{"image_size": 64, "arch": "wide_resnet", "weight_decay": 0.1}
Rows from block 3 of a small multi-label image tagger, named by matrix and row number. Rows with one number belong to one channel. Each number is 500 + 25 x the weight over its row's rms, rounded and kept within 0 to 999. All counts start at 0. Numbers have three digits each.
After each channel's rows are labels from the 100 images, of 14976, where the channel reaches its highest value: "peak on" is the class under the peak. Only what is clearly more common there than usual is listed. The data: rendered roads seen from a driver's seat, with toy cars, trees and houses.
# convs0: first 3x3 conv (model.blocks.3.convs.0.weight, 192x192x3x3, each kernel summed), inputs 96-191
# convs1: second 3x3 conv (model.blocks.3.convs.1.weight, 192x192x3x3, transposed, each kernel summed), outputs 96-191

convs0.162:534422489527455502485492495504521480545497468504534498514516493462512512496523487543502462472502479509489530502507519501510497556500492485480463437473487519520472518504479519474489515562476482469467488511518476497503472476503499485493500513445510458507532527492515522488505515461470528514
convs1.162:462478481486495481466503483515498488483508477463500477495519481473502479457496547492514535515463496475524532491485482470510532466474546507489510500480444495461536517467511523488447512514488527475535484491492490469484492506489526471499535489495477509506476499470520503522441487486462470482
peak on: pine; barrel

convs0.171:460464496483460478492501486548482489503511446463486530505530512496474508504509490500523533506474502523453484487573481525469531483499502494469456494486480463494498522481483493501506504528475487487528519516501550516490520472553515502516523514497506482498478482514452451454514506506454521475
convs1.171:499538502497467466482502516504510502503470511513515529517474461500498493482463503495497504510485491508606525478554481503505540473488497546486539498489461556472497490476501491476510483494488442497524513464470507491537489529528524505521471487524501477513516505546529498532541480540516518495
peak on: pine

convs0.86:603500511467527513478489497499495449501505547505517532491515493498506461476502473511515517469504523478496516476521534533494562491481463480485483498528526531474449490500474501491513512483480467484562519519482534462481485495462475494483511562492465479470508450501522499518498483511529475544
convs1.86:533482487486473533452492535472509500491499523485464528501469494502499483459489499524496461556482561483547500536474509503503504494511492516484510492493478542525499483487515519507514460499435489520480507501490526505531490490514488526457434484448562502520504516480475539539532495520558457486
peak on: verge

convs0.72:465512494521473510551467456514493461532513524456497475487515498487488536542493509488478496528490509515525470468506500478499539459484493534479475478488499500504519462551509463494551511507476519455483451488467539526487497530483525478458491478531508475484486495478517517474474501470522507445
convs1.72:501493496524492476504493493517486483499478522527507463534525508497502495459475511512500558503467558522503511488499514459518516512512520495491504486519433492537488474528532507524479474577538519472492541507526489519527488510478505562495487549509520498506467521528515538532499524504492543494
peak on: tree

convs0.190:477501498468506510516529472520488513494504518462515506473496559474473512464500461541530488540493487495487489495464501458482554457489460500502477466474464523487524490433514525532576493536512504488475540506507541523475480508527496491499530502486494563503513516473478533530485493481501510501
convs1.190:482495504463505504527525513499492538476508529475471521509515552537469482516497498499491537534528492481547491510519495556509421571501505473524499491488490491482518480506529541488504456472488466542493505468526514443526504484484480514505487508451526482506533502487560495482526496540512521486
peak on: barrel

convs0.170:501487538517476500481490478526496551493514466468523479495482426523438497527523487487531515471494522458482497511504510526523497482432508480486530476456499487501522540489495564491476469482502543492476517495516493530519455508505500526500521516482510502470533488463466468528512420519466515525
convs1.170:478481492497474536519513509494539458496449475511484433502471512533506514476482497467481556469495474480507497511488484461461487521474511504525477455492452497463522503495530495500520527473521520498493483516487506456473491532502476476503475516466471485484511492483445504484522485462483471486
peak on: truck

convs0.112:519469521478512531561485472491473482477491488516496531499492514492460478453487457551525529519512531458461497521530502500487516536494484484505524454495438515473497499481517492489470525481491491533468522522489540524489454467482477501567500490469521480446487477473483487493517472508514555475
convs1.112:496520516495504516525464493487500513522505577504480456492472500478503543455506523477489452503517469449473490500470491519449499473471474485478473456483504478504504542479510483479515470580507496545491457480507486467474499504530522479519512514507515485485510514470529491514475512486477519477
peak on: tree

convs0.22:532509478508518497474565525483471497435481517503484478503537520472477466489525510523474487510471481484507460551491505495489448507512506513465498486521473518521516462541530532480472480541492511531466553522511531552516518506509529522528498512538475506479548483495505548486496508510486498510
convs1.22:506503501483483534526474500520518524438485499478459479495471485524533530499503496520491503517532487492527521451492510507505499495515456474495484448498506496459504514517447533467533524490488509513482501550497485471497480487476527496483497495494483480510498512525520532468483564491446524520
peak on: verge

convs0.93:517498525499475428486520553465502520494481493462513520447510453474482494464501479465498541441483490522493482488502517541488513477520466492499492476457508513487501497480493567502485486530542514451504500498507507482546489522506468481473500506483518525498545480497457492538490539508487506507
convs1.93:496499493505540520503550506506514519513457492474497498511495508519513524489487495559475508512534490507472518535497514493434515523495540510525511539485497476506528494485504479517528520482464504487503496523462489459512512488534528523545537453458492478505542521543520508505521502484539496523
peak on: truck

convs0.114:489503483484503444478523479486481497477495442470479494492518501527506525501515470501487509468515499480462463489494535503436476483535517500508518536461508516524525544513507524478514464488507499499475518521493461565479517500519539517488488514469487463500465531507488483520496500536502507510
convs1.114:498488511473501486520511471525535511499515490483502480462484481529505498501495458453482494465521472476501545532521468505432527554500504515488506453516474522457469507454523515486526518469488440513503508517500498522501539521558515511484523556495521491482482497460467483512511475541516527502
peak on: verge

convs0.186:492494509488514490488525546484539508501469499548515490486484503485536500503493480506518524497547493513510466504494519475501478526534515468495518518523514482499545495510490498468457492516537515505470499564472515500512502453502532538485502464511478488482488467546525503562507487499515483499
convs1.186:508509537483493487470512486502502503497575508495489510521507488518541510480520479476463486477510510500501507467503493505524499493488534494498475458528521501497477522540498543447470513533501504493495497506489496520481526510471527459466508475487483532478497554541507503484500493544511536475
peak on: truck

convs0.176:500469454485517485561489450492468488475480503497511505527545548538529523526462506515487487502500496496465465535523445487503532513451451489536523488505472547497544477489527483510513541485560515517460535513492530514536508462472511499506479545539503464504515493486522482468508506509532477491
convs1.176:501505506538482581556501473505516507514501533527537500504467544509527472477478486474503497476454483525480493494478477562497488493512527539506497490478506473484564473466524506497515506525496478534534497449507517513467504495512509523514451508492487497472475517483491479475505569495495515507
peak on: tree

convs0.17:505493477468506491520474509492528509512529480510551516492475527511523482479458450522497491491541523495514589535545506493509510519512554479517529478488488471520499522486477494530476524477526476496480477491514491495478512483512492492537505522498536465521480449490516491485491503517506481500
convs1.17:538477479501549585480508522462522458473486553515506484491464458498509549495523490511475499533469523519513467474503441496519438503487502532477476516491497463512498551480500517491475495505471500452511512484509507523518489527444487478483502514506530473533486526495514506503509481478502489486
peak on: dog; verge

convs0.168:504542498454448467508481522528498522511507492484503496526469538549483507512472506478499516504472496505470433472521547517489508529470506517513496509530481515529495496452518520472515499485474503527494469496460512517520496455477495504510484518490462498491531444474476540509495530470529513452
convs1.168:486516508493503503480550507511533481512474483483523484471491505459526534494478502469465484548498500465507505494476483490512487487477500495496465532483510474479501485433543483495536489522502449495456486428493512447533487525518473515506515504538540528546509481480495513529514531462520521526
peak on: verge

convs0.55:516505527494485468450512491559510502507507501527483480520515490523471490511505535498496477493474495546518489497493521548484502506459505472513517508492473455519492452481477467490482475511470492538490499534473527553511471494477507523491499490479504468520517479534457528471529501475532490523
convs1.55:502515489487477454491507472542500520502489480522499529493498466470469451503474483445504468460495482473485488459486542484514507474492519486518514541440497533523514510503465484491513490511524495462531520513465508455467501494491463488471495446514527481467495451483486491540541480472497462512
peak on: verge; dog

convs0.180:525428513442553478525471488526476487499543481533493486513500511531515501503493481460537492521500480512498484487441521503519493517514511507474465509463497483493505481538527512517489542506447482506516455520487516513496489488508492477496530545472546465485471499537512521488531489454449538496
convs1.180:514525509492525502481534481480545506500478513511498483506468464506504515448505473494492471492474521475476474546447536428511504477538509534525537478502479445478516535527518497548487486487482481487506501460493471532512481521503476484472530521484492473481462483535502506482505521435485516462
peak on: barrel; car

convs0.19:466472465502515474545471472547486540450495523488515507463487516519497475508503496493490478495550509479522501519485511527532493489514546517505539491469482442509471501486497524532478524490541490489516491519517496544502478565491529503482525502473473479510500501553536506476523551505550498487
convs1.19:557522497491495559465502502479480478536512518427525472497478481490506477497548504552508450488499507549511521502480474530488483498488492508497515470531484504499471551549490453486461519519477502497492546460473494522497515481471491516483517455500515496522483482463502527527502454506490489519
peak on: dog; verge

convs0.7:476546516483483531477523477521492503503505457512503478545521507464490541469504534510494473483481517508486508484482540494479508463483537479495490475502494528494511488472512507462435518534504543518472492503536496488485507535532534453502549534505526496486526460510476500533527489471500494478
convs1.7:515537506468471540521535459442502547489475519494515490509490526560468535523485486489472506531500485518496496511488541459534535510551491512511488495487527487483483487463506484468528480484463500509487494516502490517500525484503509478527533513524504496523517480507576501462501509486457520515
peak on: barrel

convs0.36:475467506525516452494501479478501507485505492515542562467540467468528515449471514473494547515537481491478522456487482471512486499521481507522457468498514470513533507451506467513467524449503446500512501486482513505466516501492501505471515513549526531497504472521486441472450490483506504513
convs1.36:498511493467546521505525508494502466516483502501485512504523526528510516484477517512458510519472495485574532473492461510497497503505520462510501463485507548483532500546468514471489497497462476488498474466493510468462498523484463459484466496480518506525486448501498525508497547513491535457
peak on: truck; car

convs0.191:526499516474512521518473471466467452471472505486504457543502469527467491484516468469487489507536515468479452493469495486560488522477518479465526497468443506454516516467546484474455544541521499515508505513481464513500480512470503449487489469492466542498507499490500478513500499517508504526
convs1.191:451548465487481533532471514516483509498469493527520506487524539519528520503508482481536530527488466492454463458466496471529477513501515483538537456476488489503516460497453530508531499476582492517483510500460494509488502504494528524513484501511470438463475512520496482468482492454481496505
peak on: tree

convs0.59:504548510484476489507496465479468501492519463500422501472499494510480531520501536505502500500432489498499487502533498519494487462518521468507511495536485524475502538481475512494532524490486501530499523491510471501491517473471484459497561479524470482482480525556544487474488479470499475520
convs1.59:522504521508528440490492509539498521498515479489506488516490516464475497504486488466503477507490487508513488524503502499510478504523515444501534503527522510475482514514495510451486473444495473525500535535511483460485525481506529490477533470529507493493524463504506504480562497538454526524
peak on: truck; barrel

convs0.80:460514468495487525483525503452493477475527474506490472535474517506488499554503482520502489516515505528508489504506476491491527524539490480446460489500507481512544476466519497477506517499473477491450491481529489511535491506445511488527485521523481492462527486531509492451521511502523478516
convs1.80:498516461525505489495519511474474517516499484525529476490501476464502538505486440516497515517486479495444423508534450496538493490496474495455513493529455534510533458488517503512490494497537496490478500509523555513503517469498527508491505502511517515489509487496491469463500471523508558534
peak on: tree

convs0.79:506499491448501491501529524486495471483464488499511516479454491481485503433498455487485489480497532497451457511534479500482494464527447504475505504496469488479504445495478499449470486523504465539510489520494492444498466495484492515544524523522505493467471500523492520525495494504482526516
convs1.79:508494516512475507499500501530520474474547546517506492474528516495482492507581514447514556515499510513498517490499456519500523462463468496489506470512495487484461498466505539496482498557516499483531491514490522562493559528501515498530509499506488483517498532514504454509476506494501486526
peak on: pine

convs0.13:477511489488512484486506534501434527472510526478528487517536485455505523463476465489468495465508491509594520484493474517486513479474460538503501505526461504534489490473466500510503493532470512498526512422531465484482516485499470502499492494510511471489461488510487530496579500540512523508
convs1.13:493459477470503516519514504500502447477499492515535502522480525508540472473505509490486488521444541475498522494491538527491506519495471503524521505500474479512512523516488532525505533506504478504500533503459551492473477478465508494510521506463527512541506487500563480522478500479559509486
peak on: dog

convs0.131:498487485512520481551489461460471544486481527542466491473488532518491497493516513499523503544506503495469490538498513463432519468512511500500568473519497536461526537484490498503503505484520554490501500539519554495499532508490516538496517480490517519447518513535477499493561493508523499538
convs1.131:509476494538514536533503512509543522479489528495501491487470498513508531513470478476493476532533492513505490487513500508512500493524531477508467488527512536500498478483489487476477493547589504519514518518483471489499515500495505474512501471532510497501512489542500495490519485526488530481
peak on: tree

convs0.120:473489519478468512524483494504479473529538469513526509474442515474518489494468514525528493496518511482515482481505476477452495473507497492516456487498495472480520506475503502498505489499493478449526500538508458440543458497568477509494520468475501487488508521506484538551497490453471470538
convs1.120:473496502489497457510501459507470537528521509493567485538486489471490467528484483487512513514518517456485498536521530565528499532513511515482504486545486493495455487560513498496529521502446463460518501503526520491511531502485518558506528480485491519502516517545547484496475461519471487516
peak on: verge

convs0.100:513516474463452523472521472510519469498489479503520521501534491523478517498484545511514469485514512492513499460482514503504528454544511502505521536486480501486511496443477412478528471517514506520487468521462493503522512547463502560503473518512472459508540547504491515470455492457526520484
convs1.100:504465519487502467455502484537492475512490508473499501495460516489471487523467536482469475451551502513468487480476515506507491459494500507491476530519491430530470506472476475529520465505509463441507477499444514482512505438480483451475495526522523493463483488473522488507486502504522486499
peak on: verge